From a checkpoint of a small image autoencoder: 6.57M parameters, 203450 training examples.
Rows from block 8 of the encoder of a small image autoencoder, named by matrix and row number. Rows with one number belong to one channel. Each number is 500 + 25 x the weight over its row's rms, rounded and kept within 0 to 999. All counts start at 0. Numbers have three digits each. After the name is the row's rms in percent of the matrix's.
After each channel's rows are labels from the 100 images, of 14976, where the channel reaches its highest value: "strongest on" is what is common among them; "colour at peak" is the nearest of a few named colours to the mean colour under the peak. Only what is clearly more common there than usual is listed. The data: close-ups of made-up surfaces with and without defects. In brackets: how many of the 100, against the usual share in percent.
# convs0: first 3x3 conv (encoder.blocks.8.convs.0.weight, 144x144x3x3, each kernel summed), inputs 0-143
# convs1: second 3x3 conv (encoder.blocks.8.convs.1.weight, 144x144x3x3, transposed, each kernel summed), outputs 0-143

convs0.118 162:438476494486515479493542472490465491456457479493461526504530514510499464513441482479498492468480507506508473490479453515505478494477510505476536503509490468506486495487453504449479495478460497479492491463482458478501487494513462476472494500533481460484464475507482477486512495507504567519481519545494528510500509517508528457489482408452485467505500499483497510496501503534489509494488508555482482454489472505495465519492489527484498
convs1.118 167:505527506518495521553469533483503540533509541536531494515500495501484524491517509497472501530505480524490503501482558465498523502498471475553510520473495536494508453451527505545512485524472508512528450531535510522496538538499541530542520449492547517531532495523451527489506529485517491521514502510499509473512503479543487522484507562514520510433489495504507480478476497487512493495498471498508488488505505441510501467461517501481485
strongest on: scratch (75 vs 11); brushed metal (51 vs 11.3)
colour at peak: pink (47 vs 17.4)

convs0.35 149:531493508511492505493477501472497477517531497479500510470474484502470508481487500497511496490495488503475478488460536502493502497474505519482520512493509482495504511503455477470488499500515382488511526469488512495492517482473479460501487530475482497460470491487469481485484483465477524423505475387480483490490472463479499463478499537511518532469492475514466493509487472491488473456499530488459496512535519539518491500501507495503472
convs1.35 162:504494473479523503498519484532489498522483518540517494469518485485502495481511494480466465510515524490483471520492451502513494474509496482490503478504523516527501488492525467486503492537411629506496447528484507478499480495480473511488478493483521494474468504454536528482501488518521483503492509557487505515496500489486478501540512461491477454532487525498521507507496510487527536544506459495541542481482496477485477527461509491496494
strongest on: wire mesh (96 vs 10.6)
colour at peak: grey (63 vs 32.8)

convs0.19 124:459482493483487522505428464430509482493470492492495477508513509482485487481452513514509482490484509503487491529438555543486499503482529509476525514514519516471491508472468493512501507495487508485538505512497522506495491492491445490491502521539484451476481462522488481481503505501482468482539491524484538475532492485496553479505506542492486563519490461481471482474500510481532480516487463519477494485467498573469472447502518518484509
convs1.19 111:490502443471516447475524492581477537515530505494511529472498476510473474511487512489524514483490512482477469529534435466518501520537463506521499513489518514527480493503498488479518503557481530469498489471514498497499501482523496498488499501473499490487468525512495515450484503482519538477494495471524450506441501491520455532490499486496532459485517543532539517513497508486479518480501490506502499529478508463484532567490446474493472
strongest on: wire mesh (71 vs 10.6)
colour at peak: grey (73 vs 32.8)

convs0.48 056:466504498515522510537509497489519532506537502464489525477538497468551442503518518503510487504512484519503523484532516498473499496499461504467493497504505477519473420504483522554509449515500549502506520500498551500469479478495463478499502484527457524509497481481520466485494488515497445512490497505479550486506482479488512508495467513518502456464503558540464500499492468534497489485448519505536512446496451508514470491465472476497498
convs1.48 059:532458504488480491475475527512486500495481505523535520500531498548499518519477480497502480514472502498473506505448484505515458499530520505509506510496512499538488540523486482423510557478449577560560513476511467514536516506510522479464483532496514514472487506507502529510524480497534520468527509540520481524490522489529520499519489509490494550535509474489521504470520529527501555506527492509477517501508517453468507532522476504486487
strongest on: stone (77 vs 11.2); bright spot (28 vs 11.3)
colour at peak: pink (40 vs 17.4)

convs0.29 123:482489504477465468489520472514480490525493505491477506517542513504465507498488502501487491510529509524494501548506574456486487499479412448489500509503475441483450468493457508536498453479484537496501514505501459504513490527518426523500475522532528463486502506523515476519496507487471479545475505510486477481501498528485501529503511450489483457510502477489514513511518532520539486512532472513442498496484518484501499510466522513524506
convs1.29 152:499487506491486495450466506497453547498493503511465436466509511502507499507488508495530525495503530493488510469490354491534477486515503535476481461516512518532487468512514477453465503511477499513517485467481494480521531488500522484502519519489522510510467505506482503482540498525529513462492496497509493536472482507491507474484512584499518477476486498511480477485500450504492515494482515478498481516497472527487504513502478481469481
strongest on: woven cloth (34 vs 11.1); carpet (30 vs 11.1); wire mesh (27 vs 10.6)
colour at peak: grey (75 vs 32.8)

convs0.101 067:517529469482498508525516498458508513494495520511545532485517515454510545505482525532507507528497558513475497473532519465480446486479478515507525520478486485505479531469503495509492498503461441542515509495501486492463505490483501505506481504476484510470511469524490478503497492480522519469481529497515486487526488503493490509493470467496529493564456535534474516488529517427536593507478562497522493516511516481499505503487497499518547
convs1.101 059:514458525514523492487471481526474492512485474559484485462522502540514487504490476501499483474484519509538499508489479491534523516480521496506549495540533491499549483553465499502498516496469610483534529494506472529528488471515528468524511480493515514481489533498545508467502501496443515538519497488495527511488517489491488496485503527485500501469524499482488477512477521533477462483521419524449490476526505504512509487497471498487494
strongest on: bright spot (69 vs 11.3); brushed metal (45 vs 11.3)
colour at peak: grey (64 vs 32.8)

convs0.60 174:522502495486450485524416470417502517553535490460479454524500517477474500492521528508524506477510506478511514499478490510555498522521480516527484514499507527486524522505504507503499480465543450520475504491494493498497518509513477517479517508531509480502501515520496456517486522498482497407527506496526468503492496519502523544516516448473511501495508481525479502522530528474544461499499496532491492499503516458544525469502524488517501
convs1.60 191:505474501518532508479537497494475456496449479525512473503542488497515500514507464507505475498510536525505534505511532516487516496528520510491531492532529464526479487526492488494483542508424528459511463476491503526524475485503508482515479557482508494488486454484522507508538458496522498533486489478491539505491460492508496516481495561507488527503485499491477481495467466586477510475509468511429499475530514445483493485489504504470501
strongest on: stone (85 vs 11.2)
colour at peak: grey (86 vs 32.8)

convs0.138 077:495517502498509501487520516506502478537545486506492503506465505514487526484499466502472504571528523478504496519511486474485499525495491488528501507496505513511535525548444480505517546489483541552541493566498495538544527459468485528527484491501515516493471501502506530498496482499504480479535525497489478460543536545553496461490499493499465503561524469501506454510478470504506525515488516532506433465505507519520475520526527512484517
convs1.138 067:536449467520491499504496492492483508457515481508523489486547518506539472510479504521528494456506531518512493494479501519522515431499505472491500455479502471479491506499562506471496477525470570480505492484518498467476462526550519507475486545499478473499493504488500510503513487519527495523455492527528521555473464442479521511502516510477521493478491536498490529483495477515496509506530463511489574519513480455523487512448504498505498
strongest on: bright spot (47 vs 11.3); brushed metal (46 vs 11.3); dent (46 vs 11.4)
colour at peak: grey (67 vs 32.8)

convs0.38 074:475495499513469479467475484477493491497493482561505529506534492491560470521438530499500482510490516493516464490498494496485490490501487482475503498520516474531482471529508509509544491476533522463496488562525477493506517509494494483489506534463487541551505485511517546503521529540502430506476491528500501531491516479501480472546507487531539465451503483464533510471540506503537493476500482516482458471465504544518490472501511515460534
convs1.38 075:499489484499522498501523529508508524490471512499502497479532487519452494524484472528515482538491459499470527501488499483475504506527489515493517476522502502485517533484481508433487500533447547562561527446477503519510523504508514475489493484515504496481466501519515488474525461503516551482521495503538529480496477510503527529491490508494446538529500528557460512504471522519475532506477546506533532518498494452464517541490470478546498
strongest on: hole (52 vs 10.8); brushed metal (51 vs 11.3); stone (35 vs 11.2)
colour at peak: grey (80 vs 32.8)

convs0.46 190:483521484509493486502454481487511494507525524529468475513532503500456516506518516503510474479496519506500522506503422492582475524532500491548514508526536473515482537489480500500506470496466467510498461506497481486481507483507453481468499551530547488497500464479509477529510473502493561446482500437532488522516497492486470482498483423490509504481502507500482515491501486507539479458479498491465480476499499470526468481485513481472481
convs1.46 222:502500504512491498484509487532518459498499484489538514492489491463580471494450546492482493492510501494496456503509553501421527501511497504464502491497492544496508467541495489526499495503509501465488529543510491471506489518492510510514498466498443510540516500495484523503506514494508463549514505514459533488500522493519556507491483493495494490508522513470500476501488505509491501557483480429513451490494480510466514541533527482488575
strongest on: wire mesh (86 vs 10.6); smear (42 vs 10.8)
colour at peak: grey (89 vs 32.8)

convs0.47 068:468506488519542476521460525502523513507508475507511515500504480459486482505473495527495489505479524530474479488461524479481492504487511496503554513494520447534458461514486515517513468488458479579492507492490539485493473479477516491467516575493460531529483474478532503488481511526492482518538476535493519514533512516489499518496469499454496465487493538517488519526500539496511503537502502481542462477518472537511512549520473502439503
convs1.47 066:520465489503464530483530492511456524496485514544508542490555494550495500513480499518493480508480494508519499499485477498497470501510474519480505476495499490513526529503498517482488555508463607485548501498524466506522517492533478461505480452499530525474481521526480515478551509537531527467511515546523506511460510476525496491501495497521517530491511496521509505468516477510499518473497477548467541487485512438511474458488480509503503
strongest on: bright spot (60 vs 11.3); brushed metal (58 vs 11.3); stone (36 vs 11.2)
colour at peak: grey (61 vs 32.8); pink (38 vs 17.4)

convs0.99 172:518512484475500489491478483552484509545478494474499518477483489489481505486488506500476488467488514499483500459510442460482464465464494497492480485466493469498508543476480488492501470508442478480490409484481488467478478441490486492478501545449508484465495481504494465497514503496482552442495500428496488507457488473493497502488498509526494507530499475494500494496483502490498511500542503489460524466485522472499529464449511471507534
convs1.99 181:477518518505509510505486532535499491484492504517531507503492488514495514512467507494479490515519519490503507496444591493446488491488476475499498468526473507464483470463518463469478498493565501492523524502495493515481504518509484525495460447514519485502502496500444508517477481469487470535491511525476531461527532493521463483499495455462504500442514547525489492533523506512502506490439557485553488513503504536519473496504480514485459
strongest on: tiles (84 vs 11.3)
colour at peak: pink (65 vs 17.4)

convs0.93 162:483494473487480487491468499510485501508502489477489450502512500478494503509502494494506498487490516498480503510512489495523470514512479469491486499487507493522478447467482499505491484497501482464475292500485483486503508485493461504481494503561502467487489465498504471482494495486493504489494488498489491483459492491501525494501502510530492532475503502480490502503519492504502505495494433527507488510493494485504461513523495512508487
convs1.93 252:496513502487503478520498511576496479478497497491509516506499500491478489508507487494463496493512480521494506481453529493470493458421510492514476484495490479475521535505511479460492480465493480513571570499482491500457509484498459519492471497495495497473490534473486495512519498489495455466510511488490521493519523505490488483518469455503496542489477523522516532496536524492514522494484601432498519510523507514541493459488501515517468
strongest on: tiles (67 vs 11.3); stone (33 vs 11.2)
colour at peak: pink (56 vs 17.4); white (37 vs 5.9)

convs0.53 188:503484493502486491494474510548486516532528487488512475471484505503469481486447511488480486470498526509467497487515485467476491487498501494484488493502491477522495556457474482483495496491439451497499581484482466524501505492489470485504498515510537496482493511487491497488493502504472442439517520426491499504469486463506495518488488410442505497499534524512485494493482494567485493494507546516455504510514508488502527460485512497490517
convs1.53 222:509508491494492475495507462462523457503501519504479523501518500479530477510518530499525498509504500484500501498502543508479498484498495486470520503487495524504521459539510503528495486514520508485503417555507542435472488511488492482476506514471505493516487489508496502474517502486524498499461484498495504483493507492484515472511524489517475487499472470478480493518510513434513499542495406495569468510486475557459470580502530519525529
strongest on: wire mesh (100 vs 10.6)
colour at peak: grey (88 vs 32.8)

convs0.59 086:545487476500440467508426459468548459479523525466495506495477505487476516477475530514506487467532521484492484477476486503475502474477503504479493499548504461486518510497521489464504475454502452491514524508481486494485496516496451502509475484451488494506488513490507496506476480535507471483501528514515477490500492514500537521523461482487489470531461425479481483488513517481568498504506516485517501497508528521538559468522509507539530
convs1.59 071:504476531502535521481519523484432538546474481515472501491512509497484503533511487525509525514502496455511521495500536487534479495521467484456516461521528549482524470516472481521463533524520546524479486494497526452524533532498539505489512476527477495498458493501485489503484540477510500463491474483500527514515500483460478497454528542525493535448508554496489528535499489500459505505531457516497494493477491478525454501478526516461510
strongest on: wire mesh (67 vs 10.6); stone (31 vs 11.2)
colour at peak: grey (90 vs 32.8)

convs0.11 109:516525474492501494527493498481480522516517515511493468468512490480497531529463514490439470517462507512508452479489533481510462496496475491512513508504483484476498537490509455467472498517487438494493490510487514476477519502482521480502483514465490523503481486475479508481522521500513477525475473592502502502516467474469491480502458411520533537506519499524499544444502489460499484516524486522490480521454505500527527458508498489492449
convs1.11 098:440485529506512491473497515512506502524460483535502548482530494544491485491469472525551491528494522507476535488486449501483516489525533506503506496475517484493513476516457521533501458508487585501554513450485477524490498495505506474489484473497493488450471534485552483503497460479477560498545527478501503523510488527495489495489543538475486509486470495505494511545525512528489517447510523487494511460524495529474490505478508504510518
strongest on: brushed metal (93 vs 11.3); bright spot (48 vs 11.3)
colour at peak: pink (45 vs 17.4)

convs0.23 141:528532504473510493486540509444485457497464505459484514521544506486490487507513505472534480486486484491473500510432498478509452503470500480472508492513501431494488457487489480467520516467500436495508483503476458505468498521521466497493497528489471545509487481499498451491493471513479503452475477454508486510502490476495521498521503474522505545484496499495503516499502499533527540478514411532510513491488548510481486508531521487505459
convs1.23 158:440486474508510509476459525537490544519537491540483475469466459497501512500454463481492465501501545516479471512518430489514514484514498494496501471515490531550473505511525513482478448526461536482504502503484490513503514458482522468491506507492498484459502531505535511512504495495498498513508507548474477474478482518500466473508519544468504453503485513521497487529499524460476493508511562442485488493496501458508508494445466489486470
strongest on: carpet (35 vs 11.1); woven cloth (34 vs 11.1)
colour at peak: grey (79 vs 32.8)

convs0.51 055:443487490536505511511512483479531527501515518510520531492509506505520467494512548463531474519490494529471500505499496451474505493496427502503502512519509445520486457471503489507547469510511495495482499544512501515476481462487482494505499508495447523537471494519541474478507523484511492541519478492445526498481495460472456481483483481541509474512502477497512486576476433528505474517485508510527506506479462533483477523496485539476517
convs1.51 064:537461490472518496475491515513485504490507485521522503493549489512520515508457454530489503487474511488518522511455486512492470506548547497496505470500516488514480519521484504469483535490449589556558525494507483501530516528522518480459486510494522499479491498475493511514497496513510498458497517538531481517511501531549538498541490515471504532496517521523512505465531560506508542475516523508458521498508538431491495483501495497503476
strongest on: stone (75 vs 11.2)
colour at peak: grey (92 vs 32.8)

convs0.32 093:502466509504493485494522510496487523475472516479503464508459496475518479478510499474504461505457455446482490502455433505497472481446538500494495461457495522456493491487513468502511478517513535528503450486486497531476481530490527508535497505479472510514473505474535492503515506505514551491518479482527496517493520520539494458488518542519491440551469498530483495492505503462496522495474494550494495471491514509456489526541454477498458
convs1.32 082:493530508484520501505489498526516506493533506503479558511473514461482506505524509496496504504467492511517505495482595506486495500511468485512531524507503513541509459482468498514457564532497429433449541486499507505498505521524510515506517511492526500509522535517452542467491496486489498511502491527469499453495489477493484536517521438468503514490503545503512465515510485466508481506510476500553500505505515473498500492477532546498545
strongest on: specks (76 vs 11.2); brushed metal (56 vs 11.3); stone (39 vs 11.2)
colour at peak: grey (92 vs 32.8)

convs0.50 097:458491475538503474488511479508513528512503495536471480488486499547552490474487507476498480460494463536509463488472473478514525495523474493487502497513510465491497406516542518506520513489510522470504519532503518482513448478485474523491505560507455508521476536513493516484505485498463496475503472497455491468457511477504485474486531446505473482520499509464480489509520466543461489522492467489552532508481499485493530520525497517463526
convs1.50 090:523483483491518510478514537535501502503522542524514527508521509486475512490466455529486495499463522475486516499501515500507478512545540518505525499536512495526480535482469528504480526480462550569527495481515497503526551513517497498482496464524502512512516479465513487511493525509537483480497512489526481520510466526495521510560472532491503537479482502561533515503480525494525514488473558517411495481505501438500472476475516513505481
strongest on: stone (70 vs 11.2); smear (39 vs 10.8)
colour at peak: grey (76 vs 32.8)

convs0.90 092:539526498514546479514543505475495499518471512471499522476474502484499483521478472503500524543498534472473508451465520491503466481557501480477487528519516515476490526486448494486489494511488449464526521515507470481474477514497471484479495464452512563482493492498483440498494521485480527488516487460509517505467499510470486522523485470515534504498504534470518520473509506484513531504507570499504518570500541447480527482497501465482507
convs1.90 080:519482528494490493505434483504517497492501485544503478490521526512491519495517486473498499470496501527516516523548497486515536508458514502517523479540524462525531481539514463493501483487453600548513526483487476513500515470497535472534510510515490471507500501470548514506509455524513499500489501487480491495534489510512487478469505515501473505514513488520460467497461497525477498496511425479441487438509482551511478528486485497495507
strongest on: stone (43 vs 11.2); brushed metal (43 vs 11.3); smear (28 vs 10.8)
colour at peak: grey (63 vs 32.8)

convs0.142 076:555492516468485527476489522552505500489501514567496505503544516540515503493489513501488511511532546503516464505516479507509512499540499507486497525515503503531498491500504495554494523479481574509546498530513444533507511528487472507529484466510523488507510511517519479488513514495497499502503521411488444507513539496510495460500515459542525454524491506543497486473495507489500525498498509459528485524498505527498510498558486551475524
convs1.142 074:552476488549511516504492497471515518488522482465526468508514516485515507476525465504524504480498521509507550488505493484552510482493526470508464464506493507483518522533523493461529475537465520531488474498506534450504504486521510502483483577495471506495491463499510511511497458504517432500458504519499540523481460507511505529485483526454479512502488521444458492505478514519518477524535509533445531477488513490545466497468521494516492
strongest on: dent (63 vs 11.4); brushed metal (56 vs 11.3)
colour at peak: grey (73 vs 32.8)

convs0.126 120:590499503476502492482484501506485536505536487526509466499512502520501500532461487517513503493520532511511486539524519529509524513532522492510505496478504504512491495499499483525469509472511597522509510527497459536546507508510490457480498492514513479482488486485488518500506461483468522502489510491489498503514507487485519480489504466442476485515521509527506535473504481481513528534510507415543580518495515478495498538558498499498535
convs1.126 097:534503512553520515503533484516517518511493523510485521534516500522491514463523510506511501491488516483505528446509470478530494506487501495478472505518499502486492491509507521487549492525448540506489450492537516468493494472516490517545502512527489513507510492519512505520533533536535449493478484489505512522475507499504463494486491541526502481497488487461485481501490487547491467473514447573403481476523483540559475461477512511483479
strongest on: smear (57 vs 10.8); wire mesh (38 vs 10.6); brushed metal (30 vs 11.3)
colour at peak: pink (43 vs 17.4)

convs0.67 150:492491480474461499465467487491488512512507485472495466501486499477464495454492512474474494449497521505474477508496516497491482512533481492518510509532504492523478471496516496498517512485505563504502403484484531504517504512498464497488506496568512504518489488518518474490464458479466467467485507475455469461477474460490510481472466503471468456433499460467475465476495481524482471523514449510518475524507516473504515508478520499480532
convs1.67 227:478467514454530494511507494477458471519468487474488528466513498490466524492544485539528496497451476493476510496514497497538505512493495511517544516454522502497525521492538547538510521523509421519516489536520498529516500507516504492483505538485532491471474514516514474494508544492525534485500503540559514521495511542486506545503523461506507486567507487499492497484504518486518498478527492513495529487491539519528489491504461581515476
strongest on: smear (99 vs 10.8); wire mesh (68 vs 10.6); tiles (29 vs 11.3)
colour at peak: grey (70 vs 32.8)

convs0.70 061:531477490543520550536523509442511520506510516468484521508515484488513476490510492501507494560515518488485497500538498520493495537517500487520476481507506491498471518517462544523536511465507527467494571532498492502505548534513512499492487438496503523512495505498525540538500507515517535495540493458530512508519541484462432490489469494561525467517464434531465479513518459510509478487494509481497519504510492500506492504515470498525513
convs1.70 060:473522499493475483518462497591533462480506488449515473516470517514521496491476506513527522502533501474484521502491550485520483496524470494504484497510477534529508459507503457502505504505498467553475546489518492472520518517486502548548516470467497520504516488507479508506462538497511435514458507507510488471524531492555539516518508481511475512471506548516541501520496542507524538525509519471505478510486506509506528490539491461484477
strongest on: hole (71 vs 10.8); tiles (69 vs 11.3)
colour at peak: grey (64 vs 32.8)

convs0.12 096:503492488503518508525514520533466498491479484462507529500478499546478501493426500503487502511498532508486495505510476489503502479518507482525500511526520462492503514521433547481499518521473528454513514463504523507501506488507515491515523505420540543473500508509504521490476460490485471523522499537514481486497542504470464521472499427512464524514502521491487465501487518470501516499544500479513497511522568442527548482528499490540528
convs1.12 079:475480531494457507478463474489490475528490503528499500499530508512520491526536476494513486505526495496517529454490517514498502455499500488474507497474501481486511467498569451505496471521488551518506491522480469483505487507503498511528482503521444450492483466482499504521522491508518511471465496521489511564511452483501520472521532539479518488481468490521525524467508477529481512488505500496496530486472428562487459479436543516469476
strongest on: brushed metal (94 vs 11.3); bright spot (52 vs 11.3)
colour at peak: pink (56 vs 17.4)